Rows from block 8, named by matrix and row number. Rows with one number belong to one channel. Each number is 128 + 24 x the weight over its row's rms, rounded and kept within 0 to 255. All counts start at 0. Numbers have three digits each. After the name is the row's rms in percent of the matrix's.
# convs1: first pointwise conv (model.enc.2.2.convs.1.weight, 96x96x1x1), inputs 0-95
# convs3: second pointwise conv (model.enc.2.2.convs.3.weight, 96x96x1x1, transposed), outputs 0-95
convs1.3 058:123105145134142155121143174122113153165102126151113130137158127120150138074126105105135127116105091140158124133126126147109091150166160155118125104103120144127189130145147112115114117136134157111128116137109173131134118144119145123142142139160144161162070143036104151128140121118144181097
convs1.4 085:118136136078114128255141111110103128144173151136168096153096161124113117100127154127147123117120107121139140129128112152122102133128118129124129125115176121146111101128132095117146164149118143167128127105106134136130126108172151151133126134111132138121113121143128128130163101143152164081
convs1.5 106:126161132134130095171164137143129145146127153169091102133085115113165118145145112163101138144123155112124128140129169143148091146144135146150140123136097136125119124121151168114100124131122115191133113097117118133144122080153143128140099151047150133144133139172090111104175118147140107164
convs1.6 099:120146119125105091125136156140151124145138106144105124146168117136154122139070131116076147116090121134110114126132110140167114167144094123116166129045116113122147143142119096152129135098148160131122103166132126182104133151139129075152115137098094110150119106135169084115137155105121142146
convs1.7 084:128101136193157159115124147139141121151154108137120115156116104160097103141133105146136128119153115169118103152156144081118106120142137150121143158130141097075109109100155139119143110063137091188107138079135148158137136067133134112108126113126159120128129122114157128097138159090130124127
convs1.8 154:146090132116125110146115114132151142116163140165156149124088115137100111085105119103173121160167091117129107122135188103159130127145188106113150126176103116118144122106128103136155138091113126167121118100127138184131133118120143137135113131106110124149087155140180096102151134153133118165
convs1.9 085:143123166138110121106145127142152095104097149156122102137153088139183144145114125117166100154145152120137086135154151096098108095149102131153124114090122144136088103128101094128121121132119069147136112109126155152149087096117077147141156098106119126152137140155114105139120125088102102176
convs1.10 108:117120110106129085141126151133126122080094124148126109054119119158132117157136089145136108148105155122107123126127164133118158096103124118107117114113090146128180103147130135113153180113112170140138116144094184108124160085081105108128123108101134127173119111143166103151108136135108133142
convs1.11 220:149126148135129086142124118127123160111095128132161144120093101090113107111113137133142144148195116133171122136118181091142160101144152122139120105145104123141125144124128111150171130129098123169153087078111139140139123105125153126133137135075120130154083166123172093124164098131134103172
convs1.12 070:122151108136114167089154162108171157085107115161178125170094119075103113156161126131140152148129126134175136175114132135107122131125136117183111162138130130096136108121128146126135131119132111122146110146113175106121123113111152167115187143147125105097121131106156103137142089091146132110
convs1.13 075:154137108123119143126138134125129114114136113093125135077134127106077105099132127110090140133130162125132130178147085181110109121156179110113140109091180158138130181135104182155132136127141109106110139156143132178110118146108098108142110128139097144143143121074179122117134152128119135120
convs1.14 096:172167114118136113128148062114090143104147149143124098128114132137133143135160112135111122120184161138131136157147103146110140124150159163151139114112174151173095194141137127139112115107103129152108103129153131113130121134130152149099138153138124146184116133074098121125109143145100080139
convs1.15 067:111119155159153119103131144138113113101111123085086145089111150142147112069143093111149137156119142122163139132147137140136137154153140101124136144138120184123147137094105079096121123172124151181143084173154169149114151112097116133145131098118126132149068112125120137106133099107113148141
convs1.16 090:133115113147119150110109152111151136124119151158167116105109147142130122144154164113142167136157116133103131129122140074105118171107149073142179151126141114063131145125141108117153132087137136146119152119142103145087144198115101153140135087152123112130124099114173096130154111088136122116
convs1.17 089:134131123109142090117119137120111107118149119121081117115168125146127161115125105133064086117098166125140117143122176167136160131158101130120191115105109114142114112126114137108126138140116112162107122170156118132152169174093097082112138121125129131129135071092120112130121136185109105122
convs1.18 089:138148124093135181113144129141128087109155145106103116115159113167097125154123107089144100132168169115067161104122120145092099123115143093101144145125173136112142112122130145128126146119109118116106134132136118087124110124115130138120118117193137139191120134142149113132082189127105144108
convs1.19 093:131138132113111115146129105127133142107104136101131129141139089098136119149113104136050132128109152115158137155128147100132170104115157187142089156121115125127108117135118138174125152117128140145164094079114158107143095076114135132120144138082095087121084157160119151142118137131117079146
convs1.20 109:133152151181120116129122095119091156101132143149144137158141117135135127109117140122111120152108146136144126134125195149147097114108158122144117153108103134124125151139143115145153124108118143176139049128114141123134129069116190150135112146077111103136075135187124143112134134148128102142
convs1.21 094:137136134118105156107120086123101139104112120133116100122143176129104129149121146166120140151095138136107132145116130143029108130119157111119100118123150132076115104147139166098104146173144121069142130084124166117149144149114137127093171102136140111128126162151125114144134090100146136118
convs1.22 085:118099154147163136128121121179142123125120132157110160131119140084094161113155120125076109124130144121153125089118188129095109105124118135137128145159095142093102091114101078155120098180115134171125118141133111156150091085105124089130125111129151115122106107167133150118134103160125163131
convs1.23 086:135108142132130122153120140101129134154159086105132135111158153138103094114100114115159142136111166133176125165140150184111079136167113149115154101114117129125099157122128145125115098153127104082146105145127162115111155120084110134112153105112123166104167135097109159117128079064131143138
convs1.24 072:115149136121146180130119153136118127133090142162137155162120139109173132168133113129132115119133129107103109135122102113165117129139140150121138158137147112121153152093138133115076112140129090097143092160131157091107087113115113125151094140141141128129119133186086176129143084193150160094
convs1.25 064:139155117091102148159088091128122115135172141154112132115181133080122131116119116122133128074159092132178108132137113165091108138098137149142103107128182114116123132106132103119139129185128119110135130168157156093110144143104095127111130112147129128121144133114107115131111090174126145071
convs1.26 074:141162145104082101138149136132113134165102137135112103138141115126135115139101148145113133114130090123113148140120164164121150122107134151155102103166101123111102105155145113117109135125140096117141141077113164085178122122125122101112124125061139148166158160120063111128094113154138091174
convs1.27 089:138120151138128133132086140111126070130123123141133132117151126143112111131132127125144109108178138129135099141116149129097130121104122083126138130086130123167084145122109088123191137128141123083144135185181141136115102143131117081114123077179133110155144110069137095154123138102103150115
convs1.28 146:116177104127108141089153091121105121098101145128163124072118138142091095185186128136136146106147163138099153132137082141113120129152108125152130170108172147123141126125147156131139121109116099111131120171178120112115133123169128130128141111159138122127084101156119133151149133086144156139
convs1.29 096:126134123154132148152136124167077111139113129101103117126110138108175159105183094133106115116122151126135138089160095129138100148167078149135153139080161169105158120150149121118087124148116161136138120152147139097158155124145129170121134145155154169120161119129085144120137114146107145085
convs1.30 086:141113103158119160109148042115122142106135138162118117122111115127141102143121122135135143126104136146122142139126091128099173096118147157148124117155151128150132167116146126162118145141139170137126094105155114158127147106140143173127128141135132115108054113169103131148112136213117131126
convs1.31 147:131139115153128137167119128132117158114141151152132110172100123128117145100162122155131159127155124123093137124123095148116119135085150155126036141186124145142134137115131179118130165131141113111125124104130117068092143143131133166130126158098149141137132178132133115125084159152130176140
convs1.32 071:136123140087133107149124135167139132132147155132089142076117153181122161126107080108134098151130122065100114134152117107172101120144111132132154110144100114118171155098130147138167122072120145090113125091083117132099133131136137133122127143159126133178117130136160127110142175122124123096
convs1.33 078:126078124141130177104141120130134120159148131121114113180102121121097114130114123101121100121071115120142159115128100109118112122136140143161137146129175145129124117160120087134078119129120145107137122076124161117150051130137174153105148154162155158110093123136122128121130102119133189129
convs1.34 144:132147107177104123126124133126137128125123137157120122203112130151108122141117107101057154149109122094113164131126109141140103120095153145146139123189144127095127134096142123100098143109113215127114127111150158082128128143125119137126144124119152148106128157151135151137121164093106141161
convs1.35 073:131154135153124118137119124136120119112117158126152122180125146131162119160138140112131151113141128156128115177130083171075173144105166135136111118104096152090107150154169126117142121101131130118124116158138142127111111110124127181143167150103127174127068087093118179121130118112149171127
convs1.36 087:165165116132126161115121177137168096104112125078146098147109128149155167128124123136114102145088139155096112138120061167115169116081110136071120113144143132136131151142118149121131118138126122099115126138134116139115144128133119153115120094137139160149189128122087135108116194132121129104
convs1.37 072:124154159177183165118134139117135141111094145092092140104108163142110109177130128149122137140153150142117097155119097119137177141147119084111172154133115149176109117091134149100122117120102130129118107126128137144155091075165163141133146161158125147154098139123093133123159146104141148119
convs1.38 085:131141131132155115168106160130128140150103157101049165132103114131118135091125075097096159129183120117154106143144118143173161137135106138101133102150102139146110126119109092132131104142090151127135109159124108128131103105104134135119145113107145118166100112144170141133162148078096099121
convs1.39 129:114141137129154166121169128134124139121111107133105113150091130191160119162123094119114128113165160116078139096137164077122152078109141147114127105169128127128142104086126119102126124097119111121116113131129117090122117107153111149137106131096137093165105150134127120141086202130126117165
convs1.40 097:140140104163143150130123109108185156124135112182122136116139134170106101111169135134137136115162106120055098174145139105093106138125122108106148118126116139135128117132095144155141128090123111150109128125131148122107116111174170138153097124151091109147123074170102141169120151102164129123
convs1.41 100:129114132120128090114139152139148118124127126119103120116129139119145129129158115131123126141138151125109128134119113157130101098121087154100165130003124125086133113160123135139141102143093146167134136161138110177114116134130121119121127100162127134128166042116126106141159121108123117122
convs1.42 073:134115132159144137156100147086149181150152136126111171101106123177153150146098150139107103152096100111089137137136084147138090137144152124123146131100164115107117079122128152109136102145166106168121078132121145111115132118133151175125120144121124107195122168123130114126144120091124120110
convs1.43 135:138159115133118120157146126129117114101125140102115118124135126132172148136099131146140133125140140138127153127127129132151192115092147154123120052193118140125097117153119139121124166101137112107147091073127125106122105132120099087111123143076137111144099192136124111153092148125115089169
convs1.44 101:130134144141143099109119128153166143120136148113115126056074144106120144121115123105134121138153118135094115143129107124166202146116115098128139118134126158205146169129108133171144136114111163132126106134142103116107097145136144147129101141133117142130120086130081134124145171066111132126
convs1.45 081:130143111118092111122126147163143161126143131135123103166168145150179128149126092148132114140164173156114103166118095157113149131111112130121133085112141138148148103148144096089110134107104113073136089137165138103138125146110106117126111142134155165157117134082087132138067149113104104097
convs1.46 107:118151145120147120095132093112120126083098132163169151108116122107143134170125158140153151147148131150156136122132141098137150122140130134169147150140170149147111122140161129147155160086087110153134081154113125161157134101150122131156128143120120119115062116195093109108168104135143157113
convs1.47 085:144157129071111133161107089122129115129130118091102144115136107144160132144105105135118129086078121124126091145130133100112160095135176158126131208109142114134118132116129129157108134134105120114152104100167118097144139127112093115097111127123105096125101117184088135120102126182122111103
convs1.48 154:137154161123095115099127132123146117128140115150117128130142160152102113110107122082112102146126116106150114125125179154076113157143108067156186122073065138152124100161132108125159112128102131088128109135129121176111123123100146131132107104121152097122125102118137071144130150103111129139
convs1.49 066:091173134079111139091094129137121092151111131123110139129102101104078136126097157148096111100139127114135096085113106110137148108102114124112128189120108097110101079133155130099123171179149096144180162127120134146152115123137155134133123102143114149131138122140100122168145122150113142101
convs1.50 099:130109136112081120062160101131094119123099099125138130104086088114145110124127167156187136135116112161166132136127109120094114056149161172124124142122145141147116128176149098115120162123143118147145133102137129149138115126124126132134154155091119143071097126137153117139138119150123119163
convs1.51 099:130150146107092100149119123130139120169105110122161133107157107122085117121150145114072128131111142139131147147122135179155135132111121153109108134177069124118121145131159120121123118128149116115132159104144138100146129106140126124108168100009121155138124155109140151136137123133130125166
convs1.52 159:128138141071119095131131101147104175123107116112134125100129108104135093129140146172163157124168125145153149141136142121147174109142133154122138118132102147150124139154124143166173139132106082150146094123105105157129140093131095125125109143060102136139101118134147068119150089153151096148
convs1.53 088:093115089092100127180149116135139138100126109115163137138122144108159131150130135132124137140147115133140129087116131183109097094141172115129121108171121167136127085134152134109124146155117107080120135131112099133137173142165125146126108140143133068069125185130135100138120135159140152092
convs1.54 072:160130140133105129088111122166129110118122169151073154148135121126112121133145147134102127153174129139125138153119148139094161130109122104137148099082107145149114149156124166092136127080108125142102094141125152151093144154100150144144142142152117167141117120097106155118118222126117144158
convs1.55 074:122152149095150144166126139179097135107092111130116104168138139141128122154133070113116138144150163090146113115145121123119187128159137162160147113135156158153132133120089125130127122105076135150105073108120162110101159109143083167140107114153117144172141146126084114126143144123124133124
convs1.56 094:129104119138118106127155119130134143099090093149120121126124156118090153136136164157116140120169113152122145131112091131155094122159154144120131132145178115115159157120182143114108145162120095098125119153135150088159107133110181123153140154116146140126130181093081178105099117176139115134
convs1.57 094:150168122119153106065138112127121151113094148111118096162139127142121158193118130168127164134143116141097154089103099130043096103145118115131126148123186161136144131107137141142135140130118123118126084120152130134118135166151117094114174136127138096163118125116114106139129125119140133097
convs1.58 082:164165121104110153096095116134131130133113156110143141144075125097100126152119120121122144143159149148147106124143057137140162114131127140122127137139157118096088127110124104124131130151118114081154122128150184089149137151120148163110147079149108154091180136097086156152130126090121153115
convs1.59 095:114165141129137141064129107143086146184170111140077083139122149086092144118154118126113125118123116125142149104137120111104137144126142133095135123157131139098126109094102162103114150168176118125161126085108151086124107137088156139114175102123132146112129089100128096140144108138132115134
convs1.60 077:132128156111115116176115108119138149114118154100141113171105127119109115147113154176127123131091132162139123109120177106057131140114120160138129176133118139139147073135147144112098162184132092128142112116102085104151136089119129149102146130104152095081122142120121109134133082142154115123
convs1.61 104:138118129118107165147141136104187108090107091067100138094137114165156152110104133097094118130117161102132129115127153122085127128127113119112174163090120131090124116137103132110139128141108125104142137143178113160093126151160106096130138122164138097104143085150143113143132139073124141154
convs1.62 077:139111141102162160131147137105134123146164117069091097130171132127160136175169145150124157126165130121138124110145110116113175090143094120110103135099155119166133137122082140135098093134094126106118121068181135110130154141155157134114133140186136124124126134130081121109117122107120138123
convs1.63 077:143122141151133142086105147122143152082079154151151125110103166131127124163142131151103124109145114145101119122128101109131160121135136064134177129085118141137174128108108120144146131120109107062109119125126104168118124098098128113165103104160126148119079145150120114134191112103141112118
convs1.64 146:135142114170118145096136108085118106127129145123129111156146129128164150146106123131087141138109121123126137140124093151098117131087152164118117107165157120125117126119146122085108152117145208128124121074163166090118119165114130072128171100117137159125106125145131172161109149116109162136
convs1.65 102:147121118164120109104120152127115146144072097113127109151099119188132119160161139174101109120084146172104115131132138132110160127112143154160161141150100157144136124125147098143128140082124100136129124139150136108175142080108134108137154134114118151169072103125125125138187098128107141138
convs1.66 057:110128141100126155099110140118104125124068122127098143134149150086152124111132152121123137105134153146168115124089107121066152103136128139121113131169134127136102105133178094100116153186130103137170134077118154123124121133089140116111116119149156133119099131120102131143163106202113152116
convs1.67 108:120126133101102112161130149119124120140165126083130129149212121125128114086105140118130121103144110113110109113115151148147094142155088147119149098171154110131130109145110109109125130098138112132118082075165113112125127126142080153127134115069128132117162151138184088123109136137130130173
convs1.68 109:120138130115108063074160130136149150138145108105124080134168115142120151087112138128156100133132106122116127102116194151151114133124082131111122106089125144121151143136118096094169117165132138123125127174117137139114098082108123097137117147146143133140150145140188098124085146146103129117
convs1.69 150:143143127102062107108125132156108147123150149129112099049139125144156138115091126136147129141129121141116134125124126133105130151105143096136125150122116151140126089155170101141185155111115120113128137124109105166099116171111066091127113109149141084130107121116158065138110150158122144125
convs1.70 107:140162158103107150086119126155143103120140166145081108137115137112091113149095115111118126126111105072143121100116200134068151111115138082152121145126090143129147066113116117087129136141110128097135117111122141153127142114086114153098151110125161109154127105129123106175134116123125114129
convs1.71 109:124167110127112136171123113143086125124109107085143121100097122146139094134154106174180114147120158151129167120145082116132110161130099177150142102113153147101136148133130112138103131126144100107144155135129102151120149129141198164128088155150132122134148078123112106132135130161114111081
convs3.3 066:108132109124124127118120149153139099115162166143129127136116112126115097087107169088169131139119096123116123113142099126133159112128132140094166116144117114107099130156092059138102160113173147102163178137123119161090110147117133140135131135133173152147077138165116125116103169093152100142
convs3.4 104:113152127066121165113125107164120101160140148127146117118064081079102123145096131119117133125144129156092104091122175176170146136109112092131145142139164101170108128102118125143098100131119152119146167134105131126122115169120107111124122141150111114100135131109087130115162106107101118125
convs3.5 121:151142133138124132137123120163131128168132149105135143143150112122140107100137148151146138156117163138139126108137217125131073157177099107141152127100200104162122135094137143136173123135131127139149117101117093113098128152123100112164162111141104153092116113147142093129158124143101141153
convs3.6 097:130137120165078160148110128096154142148150141151133111118094146117154144096177067126146092164155138157106103133098133137147111136083135116102126124086088082107111098133120136122129098147156152106158128107172175135109124126149095127117123143112072126135109143128089097120124119137148119119
convs3.7 100:145111120106149152150179163156113130152127154151161124151178179173122111117128144182108104129094155115172147110127124110088096128138137169124128092109155156154132108125126136145169158136107116128183147118131158120128135087140157140120114153092125128180139120115156148123120162135144128140
convs3.8 079:142139118155140132125102105139115122167080131155142110146106141146154107104159121149124055138113170142131171116148192122113089105130117093135144148100185132154118129140114145124162114125118105144115137133136089135126121091117115124108110127190125117108130179146182162103140126124123145137
convs3.9 074:137139155139156107133129117142176175136106134102156185133111180116116119108130139153130115124103172135143149109118096112112090157135116182169141170139126123148148141098196148119156108108128099187101124123155139164136152152140177129121140140126144149098141134158128152138128121131135147122
convs3.10 133:105135092110148175124131123128149122098089075098106146155100104118106049108132187174102072146111140139123140124158130103108100100170143130124142157086160112141129144087091112129113148114114106122108129129097096145148113126117124109123132128146129108104144142132113141144159110117111141116
convs3.11 125:148106117107124104123134126147171155127130097119106148137143142152121097139120108191137149095119139150152119139121069126121092122178120108147059118123071127132128128094145118116112119128105130098142135119119136146156133121149136124125144123054116145126137060129084106172149133126117146108
convs3.12 074:134153112110123175102110125141105131129172082113139122128154118073130106142096148133112124133148089108084114124115111105119119136110129139084124147097121108101118104133095152119092179118116156146089115100114109061112142134122136146104114129112109094098143133101106113087089108116122099072
convs3.13 086:133123103098136112122117106138099137110103094141131128166168079144133096119147147179128133154071122080156125150143136124088152100155147112156136135143085143142123144113111118111131068103057131130108132113128149141148125102130166125115126154115096123120141077119080105151141121130140145103
convs3.14 132:127118088137176120136094129176132161162101127124101121148166137153131109121155114142111109153132129136139105135158233128129125082129127129126100098102163140141115135103121115110118131133092081113166143141129109116106138109091111127124076160122130086161110124126148141132092140132132152134
convs3.15 084:144129145092124129172120091110138098184156113145125120142133096115125114134120122062080112116146107118130128143118129125143129125112115146076131172104138091119112135148121156095128143129101142135148141119138113113099167158102161125129088107161075123137153167085120143106107142079144096094
convs3.16 082:150088152190124145145132153122116118132177127144123117134131138100100145104154102108115124119117132161092115113151098130164126140091140138135108108153131153175123104138147116170156120141124114156172115148098109179090118097127085133101092114132156136124158142129154106127169122069123145091
convs3.17 067:103156149149141150163156126122098103121114130123133115069139106117157155098142108174124152116125145123122113141078161131136143113157074121137122136107141112142136090113154102149177134120150185130136103068143097152134107150097099119142148155146110131101141152126115168116117125161133135183
convs3.18 126:128087095120159095178136155163130123140079132138166144140152126197129130130149154155101122128125152112172132132125134108103115103109129129125132147141106157189137122134145145144131141175108131121190113136135142138143145078153122136101121150093134106155150100125110153147111171141166139108
convs3.19 095:119160139160085163130132123119097130138169152141139122099110110123150179155120111081128146123156128115092120142123129111157168147091120179083132132130150144098110119153121126104138118150196148147120112113135107132099135128115110137108109107184131118129125217119136120106118144142144115145
convs3.20 130:143136118147125096125100156154101134169130125111154147117133133092172170105169108082140109152122098115127148127132221121151160148115143092121139150147173117137151137140106162102155106124101123168112105140156107087115131136112136142119122135167134138114129157139142166094093139107139127147
convs3.21 069:115148111187125164081137127133083090108164124135148145156147115130109128171102129062104126139137071100119124115157158127155150129096144132109135150118150157146123128122115130114133142134156132140100101136127145079081150116129135134097129094163153101122134153124130144088075121103101152120
convs3.22 101:117134132140097130107126119090135073089166164132137106130122103091118114134085130086138131119145139089073097116122082114135125122133121192088112151085164120095118112145108132147144164098171161150091134117109105152103118122140116133114141109141103140131110154096096139099114109107143104129
convs3.23 112:122150095121148143104122087106116100137135130139157091143045113120142105098160143106107103130136124130098108142127116138101131087122166134146141140129101083106110130122099104115106144105097155087120149126133102097116155139115128108137113101184108099068122129137137140095131063117124113122
convs3.24 067:093131159120162150150141079136127177073116096106140130144110093150111133159134132194170129131108158142108137181103121117143110102126135131169095142106107091133130066135134146122156110102099126108117148092129147179119143140133117111083137147149121138151115100132121113139139139130095121128
convs3.25 097:140117152153096087134123163137144155120126175149122156092167164141149163103126110120130149113131132131159157108140119149128104174133118110167102124157142159154128106110155101138155135180195119162128102153148161122161114123155139131131141145100145144155129114137133111167137183138121131172
convs3.26 078:143134101132167087127137146125132108112098094136128159092118135102125118118202086165147105171102103127178133101118131131150137117090123132154123146111101085128146131163147096130121138109108157148098155126096112131136156111113155073128128141121107116133122110156184160086122119101124148144
convs3.27 088:118155158116095160147113160135162120098151094155085096077140088139156156118198074120144133115138138136127121145110148137122145102122117114127150127117168112145121136132130142119133089101106162147102071117138097161122124141123108106124129101146099125104094157145151147106150083143130163141
convs3.28 095:150115118123083119106118102153108129148100104167090111164153086129126122121148132119092128137148114092186113130158100101181183137099149134123131100119097140132149114130121086143141092108108125139174149133104128126101138105160108135115099115114167096128119177141095139117122116127105104082
convs3.29 082:141143116153137110129106129155115154134142128138163118110122153152137116113100105116095121119158120155148162128098173135169031128130113097098092132095148125203131111120152106139119127133130116138123146152120156114149125144108123087122099166171114112140116112155086106123154165122155130132
convs3.30 099:141125105101109126127157133128103123101145116155082088105097178163127136129141106125177159120134140121094153126122071133139135155142148155181149125178075138098133136149121151155125123167150128083131149131092166161152125129135122146126127113109105120157133121157090112151171142150110127102
convs3.31 115:143097133119135094088131149109104103150138145103115128190174145133112123139116155124111125091114127095120140139154088125135157149129171167129138121126123165096174136149121127117066153094126108118109137110082145150115135108143108151118113107080154089158132128098170112118114103106102106091
convs3.32 094:098105152141105129107150109092136124117137151107114096117144097094138144148129135092165118124146116144082133153117119157133097146125118153057113102119119134084148126147122109119121163054174140108102094138146112132103099122147104158145133132104152155165112146078130116135144113114114095168
convs3.33 079:127123109119112129147133096144178127165128120137177104107149133151067127127126167091152099093163120142111109119111150185149122119149136145157146120140128118111110109098092131140120140113175123113147154149156141131133114197106098147166139141150150121133096134128091089177138123159126110143
convs3.34 147:146156109147142097128157139136128120100082090159105135170128117136110108116114116135114149114139116144155144137123071139120104113114134101119128125194102131141139149140131139119077065124093080118066153149079139118132159121133111109149118122142164120165150119159129165119093116130109125104
convs3.35 103:103127108152135150153101096152154118113114085124158099145172112117138107077153139119166133114128133107050086128150114160129171157113151128123145117119084132122111120126148123130166139149107153138156147135080166145126116089142134116117106096145119103106090090130111164122171133136126111143
convs3.36 120:112138112103093127109123130149145120110179126133176101085078143142157162118142147058101137123147097141142111102145100127156134142106125096135133170151096114124150131118084095143122115163145138110158143147110172115110144118126125106121135088149114120152127137154098094159169150096163119111
convs3.37 079:105121139134150116128106122158121131107094177143113144106137144130124157121111088095106137113110134138142124114129154130133163120125118134109141094139117151138124140130146152138191149154159097118135110135170140117155123121100158162104090170154118147147147168118154181165119164209157158147
convs3.38 071:120128152092109129162128128138092109081120173125103146173112149116111119109117098111106163096141110156117150097086109104123203143123143095092112116164083094137117150118161132144096136125129134090156145123089138171167151114121132123130144127094088167128128116152111137123136105129140128113
convs3.39 131:104140113110143182127135142141151122124119110130120141087115128131158118146132105204091095128132141143191146143111119124149091067156117102124132122100125146115141129106152125132130169122107138121127091084182131101177144124126155115126123123120130154186133132114114127119171132147163146158
convs3.40 077:133135130141162086123102116105110130121124128110123125101107084083094089103110106083175143120130156117078119124125140148109137121123120121155141148144142118138109136143118143090104095115139112142074144157107094161086108153121114136139103147133148123044117137138163123126095090113092140104
convs3.41 074:121118145104088162122108126089102148104146146179141114093140151137154157181153095133153118162147123090122129126106182117126156125126090077124157146096120104095118134155084145141160096129141136109155083109174134125143130112126132150129123104164076141128127154132132130136124111155144127162
convs3.42 107:142121133138134145102123126137192174124117097098091134109154125113136094157091119116151119120137134144154143126093156137126084088167155108050141105104166131112122129102117111114134137123114113159115104134127129128133112155127152110136133083119121138198120103087105110128163095122117131164
convs3.43 104:125107131132051121149163127104208100162121092148149106119118129120143139140134114102122125140181131162128134111129155143140119142128133058133167137072133126126133128150112160159166129110134135125160123130176153113117136134129127116134105097154133151111119188129119125161106138141118130153
convs3.44 132:136117148156137088140134129117123125134091125122141138161202122123159142122106139128128137130111148116166114140118183129101112127129108117085111093122152150169127102122175166148172123117106089156136098119148140094144123148150149132139122163127111122139103119101138181112076136188132130163
convs3.45 113:131151143140114138135124155133152132162150139128139116079048157132134139108118102088117128083169152160120113133081165139118123118126105097129140160123159085151121123121126149135151128098135140148125123130166085120140127137117133165158142188158104119061131127137134146130101130125128143179
convs3.46 099:154136105155113127121110151157094117132116140146121134116126127098130143141180121091099104153136087117118156135141195130131139116136136129093143116151182132119141136137115135097113102112128123187125110151144093091110109109089129125132117133193137096120117133117203137079086120114117125123
convs3.47 108:139155131151119143130158102099097137143122137090092079115135163135158150157147115143152147131113120160105102128120083134134134134131178134143128124186063130083133151136134114125146121135131118079105077157119108119158106150124116110195149129117113129149140138107110083149137126141136117172
convs3.48 108:141138156163103123131099133139160129167155153113155122061121127118146175125111080114140151119157147157183108122080152112125114121113121077111139123140138079151095118124142116122154121136132145161148130098204123114130145126122131144130145126155103158117124136121131129112123126136136135201
convs3.49 080:170136134166098154117121132121165160188175162120136123108147121159170128120154114161138173116123094141171130164106096154131106174166117119117093087146097118114120129133152091091123078144111143109152151137147129139115141129133137113127122142091115138108118106110136094148163161120149111130
convs3.50 084:153163090122138093086117133123096119149128170146062133115126126134167138144128132163147159162128096157157158164090151167125107147151144130123125133125142076134127115141148107101113130112113140112075169151101104116133163172135084107108129132111111122153145086122102132112151116128110099152
convs3.51 091:127081114116098122118131114109131125125126142144109079106120124152110114142105145157149126109149145147123100131110113107114100109161124143110076141058127095087105139108097110138111152119162135118138149113103117166126119139125115122129137094067115136097115051134078092130157118089123115146
convs3.52 153:144131125126116144083130116115091122145168164126107107182130116105150133119125169107107124169096069106119116116159134151141153150139139181120145109157129133115139125160087097145116141100129122133108177129070117138102116130105108130123155099135147104131138128100119152104129133054108088117
convs3.53 084:160102109150123115118149150121131126151098143155132154141122141155130111103159118158139124123108127138208154166125116137111127109154096147184124100179096140132168146140128079134118100154109104099127140181096124128144140141129093121105116143098129147184145091156142102153147145103118106132
convs3.54 096:097133093097141135084106143137125100140153140117140127131088123160128108091133159091106107108164134103117127112155132090113168105125134115129114176111130112124112147120098134120105100176125134124114158132095157133112128145125088141105076117132125090081138104142112100113129200096152093095
convs3.55 080:126115150129100126139137114143136165121121154130107158165147100087106130146103094153148161130170123109111138127151108113168127115136145139122154137132086125070141144149118137105099138109115124155097132103133137156118118152114120108166166103103136162054124113153085060127147094115122143095
convs3.56 085:145075158135184141109168110155124159125101116152104138157144114154100114119114132109108143096102125147143140129131107105109161137084153142131131098173159104121161141138177156092094134107081115145117121154123111119104160119149117147119069144139160146112132118116176090108121127116160131117
convs3.57 093:123123144165152124123146123091126113105105130118134154171125131146126157169140149173149168118125127139100158138129047113110143145140129138136130124202084141113165144149153166140108068137113120122092131137123120136128135142153118105129170104082135147135131125158117111177104142134128127101
convs3.58 096:114112114132130087144116092153121113118080092107124141152148129124106098101127162163163094135111159114091145101121212113118130101140097135146147148093166120131151145109127163122142138079108112142114124083109092133126118129103082141128157161140107123106141134145142145132083111169116131139
convs3.59 084:114177090137122156093141089113092117117161106125162134151128138074144124153149120141109123156120081129112151119136141132171144154106092146078107136086140142147110137135129131123140162119120114111095096084098190125115142137126176123137106091148129105111106125104114177131114118108097145119
convs3.60 103:084127130144128146125124133124090110130136071125133131123120142089108165148077145070156129143167114114070096144138132136126164174071130113096143124092152083159119110140125149107127164098149171133118148135129131141091118140117140151131136131153114123113127151082142132111107118133099093105
convs3.61 123:125130129139107160135107108111145157150134121140130122084158083124133143146169084109143111166154119136116087101126239116134107120126138093120133140077121114106079121136130129140097112111133141131142139135156093130132121113121101133124130156167093134087111145095129134118102139165138135152
convs3.62 085:156140120164160106123140104103107170112089146124105126140136155131119115134137124153162130125150100098141155147158130160168145139140178122162136112150059147062144129142130121131123097128111094136086112133131161158151110153118121122115132127107175104145148097135083071159134148116127131112
convs3.63 091:169113158150142119137117152112131116131120168091134143133166132147139170148095105079103149121114133163200115139116125083121096142108097122067129106137131164132137108123133137148128137149119132156147088120158145088112149109143177152122133130138137138144130125095138148096085126180143128160
convs3.64 091:135157096107172112143141149110135127147118131147158105093092181131111090109129158118163132103149131138101119107109082133116089152087146136115134129160069156120141156142130164138116124153144139086112161150128090147145124104100169142136123167132111110115090114140113094116122104137151116073
convs3.65 124:145122108128121115168142136094111113147142203148168130116119143155153183132121096121120163120098113098152109126092120113137140142137113141131111104176121178139120133153160114125111120164145142082170102100172157107142137120123158167123128124107136114160135119106120130113091155112180148154
convs3.66 063:150146088100109131135112113137101104073121100106131116140142119102148132167095120118148119163128118113084129135145133118136145107131120137071113125086119155120128117149125173109117211132144148126109132122149183133099112104120175114132082148144145075098124161112123129102112101134140156120
convs3.67 116:123074146094143106130159155145100095108103131143136167170205118133115137131100167117122144128082126095119137126148150115090186145104121153121147118160153166148149116109140148135108145125142138157140107139095129131156116104130106129133122137116141117144112106127212151138108145127123141101
convs3.68 090:121149174125174109158107117151122150091133170138128137101102171122130167115139105098136129112144144123121153137093127141122134142102089093124152120167138119079132129129184160129131117122168126151115088154190103130124154164134167112140126103141156140103123145165165120117172105142142153116
convs3.69 095:125078124124125153135141146110158120141147130134137092144124137126105143143116133064131089127157132136088122120161149125118129104106138161138121138102148155091138112145067143133140189092175176134146127153167118128111120142124121145151116144120192144127120172099100097150158122113141124170
convs3.70 104:147136155159139143123136149149164185166147106136117140147130134150148094140166141207110163097119141165145144145128128153119088105180137124149105113149107167113141130115142128130123067140074132149160121102124120119147137126140103110146119140097116154117128077130124110158169148132119134125
convs3.71 115:129096126179150100115120121125123143156077124127105173121122107150111134123138149166147131106100143108150176140125075124136228179126152132132133119133115142076154165126126166111127130134099117150133106118132132142104117120144158126127113116082157115135134111154156148115109110119125140096